Rows from block 3 of a small sound classifier, named by matrix and row number. Rows with one number belong to one neuron. Each number is 128 + 32 x the weight over its row's rms, rounded and kept within 0 to 255. All counts start at 0. Numbers have three digits each.
After each neuron's rows are labels from the 100 clips, of 14976, where the neuron reaches its highest value: "responds to" is what is common among them. Only what is clearly more common there than usual is listed. The data: single English command words and digits, spoken by a formant synthesiser in many voices. In brackets: how many of the 100.
# fc1: MLP up (model.blocks.3.mlp.fc1.weight, 384x192), inputs 144-191
# fc2: MLP down (model.blocks.3.mlp.fc2.weight, 192x384, transposed), outputs 144-191

fc1.160:131126080132163106134153082102082121187143115183125140099100159127149070153138131133138140188122093126126127139121133146092151132142149087117142
fc2.160:121157145119086152104119131126147150120156184078158143121132064096112168138091091089049141123139092120114146154136113169134102133121137200113130
responds to: voice: deep voice (100)

fc1.62:133144143113131000151132123123144134126133117192118157150161164121126129169147136137139190090084148096151119152122107125072116120151147114141109
fc2.62:135131100152108184137102136083172144163128158104172150181142122150142147144066077115062081122129097106160153162129088122154059125113143153153098
responds to: voice: child-like voice (100)

fc1.66:134127165139138138123144131183152098132109165078101122124141038101118139101122148154142129154099110175130131104129109126161133110175119171091183
fc2.66:138151147105136137143090121057169066090140120122113086137116137114066114138125119090101106097115072095106136157048092166119108105089137110123124
responds to: voice: high voice (100); /ɝ/ (35); thin (high-pass) (34)

fc1.63:144150074156167092125142105127116101167141101175121138095134160130133080122154146120122148152116135121166111140138162137101153143143152100130124
fc2.63:201143129112124149129125117148178124149131205118148148154128044095125150143110061109069119077109105141142162122113083147154083088150166188115136
responds to: voice: deep voice (98)

fc1.55:120133115132141095145160071101104117194127115182111128098106173127128077152167141129127160173115109123133123147134133129097145118161145094138121
fc2.55:120152117104094179082115148114172124147156169112153172130160074101098169122086096088056121108137120102127139163123095162151098111132125201141124
responds to: voice: deep voice (94)

fc1.275:134129133115147092135153082095100094176120123164109131090107162125114072148184147136123162166100112125153112156112142127095147108187148098129119
fc2.275:140151140130119190078122149119189124133154157111143176129171068103095167107085109077060120117141101111126139164120102173158117136127137208116127
responds to: voice: child-like voice (65); /ɝ/ (36)

fc1.277:148133163133122123139134157228123147117161139164144141130159171130129083152084114132119125124130122217150077070146153124151153093194158094097079
fc2.277:162199157098181129129124105107151111154153107146114152101176163173086086158120145102126164108130125100159126143062088184073154118137130090148124
responds to: voice: high voice (98)

fc1.74:127109165145116131126171138224128118075136145128103146106170148086123113109128159137129124128120110202133095063145171141174163114168152108087118
fc2.74:127117116162101140096117117104071114093179083116146079136125154127154137115195086100143179204173140153142140137091172128114117128105137161192097
responds to: voice: high voice (99)

fc1.310:124140156142118147139160118187120113140105175101103139118117070117121140102122150162146119207095090177120135088139133120188159120166121139089180
fc2.310:105143152095117086161094107074111110081134117090119109116081135135106119178117146125085160127121096075104155149096135139073127139089121106156108
responds to: voice: high voice (100); thin (high-pass) (33)

fc1.51:136122171151101137130157182192080141159154111128127147074158132119137138121132154131126091166119174135138132097174213140121154192140067103130206
fc2.51:116103110112108113137172120151119105094018166134118159138143117155107093110123148140140154158001126115149141135089119121116132090128177146142139
responds to: /s/ (62)

fc1.2:107138082137158102127154070115084109205141109168125138113102159125133060141145127133128138182120112132129121139107135148099154122140168092124133
fc2.2:131161139107068157104141103118167139145144195081166128128145048108116178131104100089053129108123093103119153142138102162126099141123138202126144
responds to: voice: deep voice (98)

fc1.59:134129114127170115135111087100116088195132120172107150092116157125112088135118143149135147111124120152122126126115105120118166119161131072120132
fc2.59:125136107117074145114131143142169138150121194097144142121137052093135156144110086108064167125079116139104169152119114128112097112131158182119167
responds to: voice: deep voice (100)

fc1.109:126139104136158116138170064095098106180128115156102119103090143130117058144162164147125147169116103124133143147120163121086151117164126087135130
fc2.109:119153132105099171097106127117163133144135185101159161142131043099119172124079111126077149125102108108135149141131124140147099114147142220114132
responds to: voice: deep voice (98)

fc1.125:118122080151186115131135084102102091191139104167111131090105146132114059125145139136130157163125113159124123151126144119109140110158134097116140
fc2.125:118128147113072137113157127127130134123112202091147133120135045065131177147104097113082164136104103122106156122140126142119131115136132191113171
responds to: voice: deep voice (100)

fc1.28:152093184120145072149185142180158089113107131145119153146158136066103122133157136142130145055121186180122092150063112142136129074135200150095090
fc2.28:154090090114099136167101144179139176141115148116186130157126118154130103132089100160102086142116166147109138166147086068117078141091140139121153
responds to: voice: child-like voice (100)

fc1.279:129161163111091026155148138115110119072125182054120188115153133076110173171162132150134198154084165132143129134140110121070125114118139140141128
fc2.279:077145171108112184120117138095118127103129109076142172142143123105161129080143147153139113120113147067148139139132104090148082144112128151131099
responds to: voice: child-like voice (100)

fc1.26:126117077127164089142164074099112115182125117182119141106120166133127058165149135140132150168107104120126118139112127142095135116151141079126128
fc2.26:131149124115090170099126130094160132139166181107160177119172072099121171130089084092055133118142105102120141152141098154135094124126132194132121
responds to: voice: deep voice (97)

fc1.124:121136065141192102137156084114100100197131121190116147094108159133136080139140139131143152150121112139136118135132132152091129123150168084118132
fc2.124:147142144106085160116136121119140131122144186086136150112132051081124180135135086102058132121126104138098176141130119144141115104130152194133141
responds to: voice: deep voice (99)

fc1.209:125130105150186121140178061099109094201115120175106136097100152132126057151173149144130135157108083143151125139118160137122139119169129108116108
fc2.209:139128155099100159111129131119144119134113205068147131125119031079139161112104099138080142108089115134092179126115133125156114101146168204102162
responds to: voice: deep voice (98)

fc1.187:126137166135118145129153119189141099141121176073098142128109060112110128111147144137139123148081091170118122128126088141179146109181108146091171
fc2.187:108168145092119107160116105056125081085128148084088141105106118119100122164116164117091155113127074082117148147091113158075134131131113115135105
responds to: voice: high voice (100); thin (high-pass) (37)

fc1.176:128143181129087054133143126107086132093116165029106145104153139058110172148190158141129184153097160135127144126141144115094156117146114136143139
fc2.176:064145152126127201099142161091131132111134111104106158140150105098149154064123142134146120111130123039135127140135116108151095146088120151138121
responds to: voice: child-like voice (100)

fc1.321:146133150126123138144112088199104139144155140141144097132110171134135046162138125132118130116125093234161111084117151147158140111127156079106086
fc2.321:168174157041145132114136117126125123155161104151121133120126154140060124132123133087135198120159159108149105118080099189091127117150124099133116
responds to: voice: high voice (99)

fc1.186:140128174145137146135153128191136105145119176080107139111125059094116145099127150151137124167099097175132123108134107132185158121191129139086180
fc2.186:114159142111136096157116107066106089077129124107097112109099138127095124171127167121085138100114087068094146140100113162082124131097126101156107
responds to: voice: high voice (100); thin (high-pass) (34)

fc1.75:119132184128074019145149133114083126062107163076115159107160141057118170145184140152133183161078158139127123122123147096070128096136157136124140
fc2.75:089145120126122208112133169094148136106109124096140178156138097074145187090103090143144124115111104057111146138146095100152071130101125161125140
responds to: voice: child-like voice (100)

fc1.102:120130109161107114140120166175120167130147137110142138109143108115154170129136117127127111164094179108136151153177177133103121186095085141132214
fc2.102:131108113124114108154151110155126111100018178130128146139136101142119109126114136161146144147009134116147160127099109098119129086136172146136162
responds to: voice: low voice (85); /s/ (78); /k/ (48)

fc1.301:121131101141165112132156075097094113182142118169117127119106141134123076151163141118128147205112097122149138159120149135108127133158153084144131
fc2.301:126147129109087159088116136132143140110130189085155156156115052107113171119089094099061144132117120100133152136118099149147087127119145204140154
responds to: voice: deep voice (98)

fc1.219:130141156139146058121168152158120063131110100179090154123149159096100127110147162141142144078138200156121077121085155166113150107144162142106094
fc2.219:154116131172105116152093099135153168204113168106179095148099107163168130141112084162086082127113156124088160158129097093108071137106158117133156
responds to: voice: child-like voice (100); /z/ (30); /ɪ/ (27)

fc1.178:112140107138177128143119087105072102182103104183109111128089153153114070134118147137125126195097099116135141151094135135123140150132162038119143
fc2.178:128118154132121132092090142108113144103139185089113133124096065083131174110060125106069176162120115118115134164172149136115138169118130191062183
responds to: voice: deep voice (100)

fc1.34:133127093131163107123160081115128100156149126172113144086111184149123079139125142139118137139124116167158122140105137140101146119142147083125123
fc2.34:132121091108089139109114130135146146151130178099182124147090059103120175131107075114072151128100129143113156171099091110128067104122151201146171
responds to: voice: deep voice (99)

fc1.21:132162153125111014157127115103130133130101153143105161108182139098101128155167129152131196143068116135123097154119112101080150089197152161107094
fc2.21:130089127156080184120124192114126156118129159115170171131148105106170172114079094142077098155123117118111109113161108111154085120127106161123116
responds to: voice: child-like voice (100)

fc1.93:143121141115139091143146084097099105169119110171116142112107182125120091141193131141125161158110109121136116154096140132096128104161180098144121
fc2.93:152166135139134184079116141106183121146164151108143171127166083120096166115057110082062115108152107089145141173120083174143109143125141198125123
responds to: voice: child-like voice (79); /ɝ/ (38)

fc1.57:132135156153111000157130155121131138077145132178111130100188190104143133146141157150128192098107184119147109126147162105051140133133147107151123
fc2.57:150142098166115170131117147087164161170107143117185175186153123154157140117076068148101108136113090086183142139140070080134058128096144139166120
responds to: voice: child-like voice (100)

fc1.85:131105107159184108169135068079085115182103120163100097123085163153128085156160165156161153159103106119140141134131157117115161168135125084135131
fc2.85:147122132125103138099120128147119171154125194089173117144099073098134171124101091105061167131104126113143159152116134149112082128097173182096167
responds to: voice: deep voice (100)

fc1.368:131139105127144094137164087095096115160117109179111134114106169134125066140156139138117158181107119117131126153116132139087150131144154087132121
fc2.368:131149123136106174090105148100170121136154173102146162141154083115133169125087104087051116119162102102130138150144112165142100139107130191144114
responds to: voice: deep voice (97)

fc1.169:128127086134159096151167088093098116185117127191111138103115173129131056150146148148123158170116103122124114137124142134092138112154135072121128
fc2.169:139150120108093168096126150106159137147156188110161170133159069088116171134084071098057144118130111120119139155138091151140091109138132190123120
responds to: voice: deep voice (98)

fc1.8:136130135148170114134181054093121110185135115135113143095101156136115065145126142132128118127107100143180149136123156141104151123152142076126106
fc2.8:137160110098113150104105104110161142166119198084162152147107054115130156132089087119056137126107121082134168161120089122127083119132156187128170
responds to: voice: deep voice (98)

fc1.201:127120148154118144140149130213119114139107168093112123117110074102131151117124147167145127167100121188112112083143137118176154131168123134080174
fc2.201:116142150113122093160099117066089115070130119094122105114072147141109098167134139131082138108112091081102152135101138142093113111068113104156117
responds to: voice: high voice (100); thin (high-pass) (33)

fc1.371:129126111129152098145167074095101091184134107178118126093113170123138076144166124138126162186110113129134106153110130132087139113163128094117122
fc2.371:139147117115121161084107151111176128139153171105151169139147071098107175119057091084050132115136108109129141174125088170138099129122147200115129
responds to: voice: deep voice (95)

fc1.361:133122117124139101143185084096090098175116117178109131100116177124120082150188142142135154192112127117120115148087141138091131118158155088143130
fc2.361:127144112113122181079084139128164132153147162099150159164134082101125173102049115094054138122137127107129134176128086145139096141113138188120128
responds to: voice: deep voice (87)

fc1.274:133128103136191119120153068095081101200126109159112126107099144133099072128137150135121155169115101133155139131119168129110145112161131097117112
fc2.274:112138155107094150123141121132141121113103208064167157160114042070122168131098107127060156124074098123140162152130110148145120108141149192101162
responds to: voice: deep voice (99)

fc1.206:120119194167122102157155171191094117150139131092109145064170120107126145146149155154163130142094185182125138071158199116071169165169101101105204
fc2.206:111105105091109106139191123151112114088020168140110164121154110163102101108120154124134156166012136112136142129099112132129139095134169155157144
responds to: voice: high voice (73)

fc1.322:134144102157189118129163080093110095192137121187103126080110167134121067138120151115136133132114111141163118127130156124125150143156134072117125
fc2.322:152146111105091141124100116146177138147100204097165152156116048101123141151109069138085136116073126143146177140119095108140074104137161200128187
responds to: voice: deep voice (100)

fc1.132:110168138104147066124116161188165074087110112148073143132151164132101109115138146121163153069129177150115081151073110175111125124106234153071091
fc2.132:108133076118100129163117144149124138188109159120157111132131145155163165159145093154062112155140152099078150166129134109107084144106140118176160
responds to: voice: child-like voice (100); /ɪ/ (28); /z/ (27)

fc1.284:121155185133139147153140083204082111126127161084097071132100082126130134117139153164156124173104112198129136090138168107186139132142140136090194
fc2.284:081140128083136107165110122082068128069125094112114096093083161107115125148107148139098187177130092091078148127101165137100147129106120103136127
responds to: voice: high voice (100)

fc1.104:126101082161155102157163083098082127185132113171105112120082146135129084149152156140126143168116104126160123135125172099078155135138136063138119
fc2.104:138151132132091154088113126121163141124125189070157138128118048110115178118085110102066159136124116102135170152140136146134110139126133208124155
responds to: voice: deep voice (100)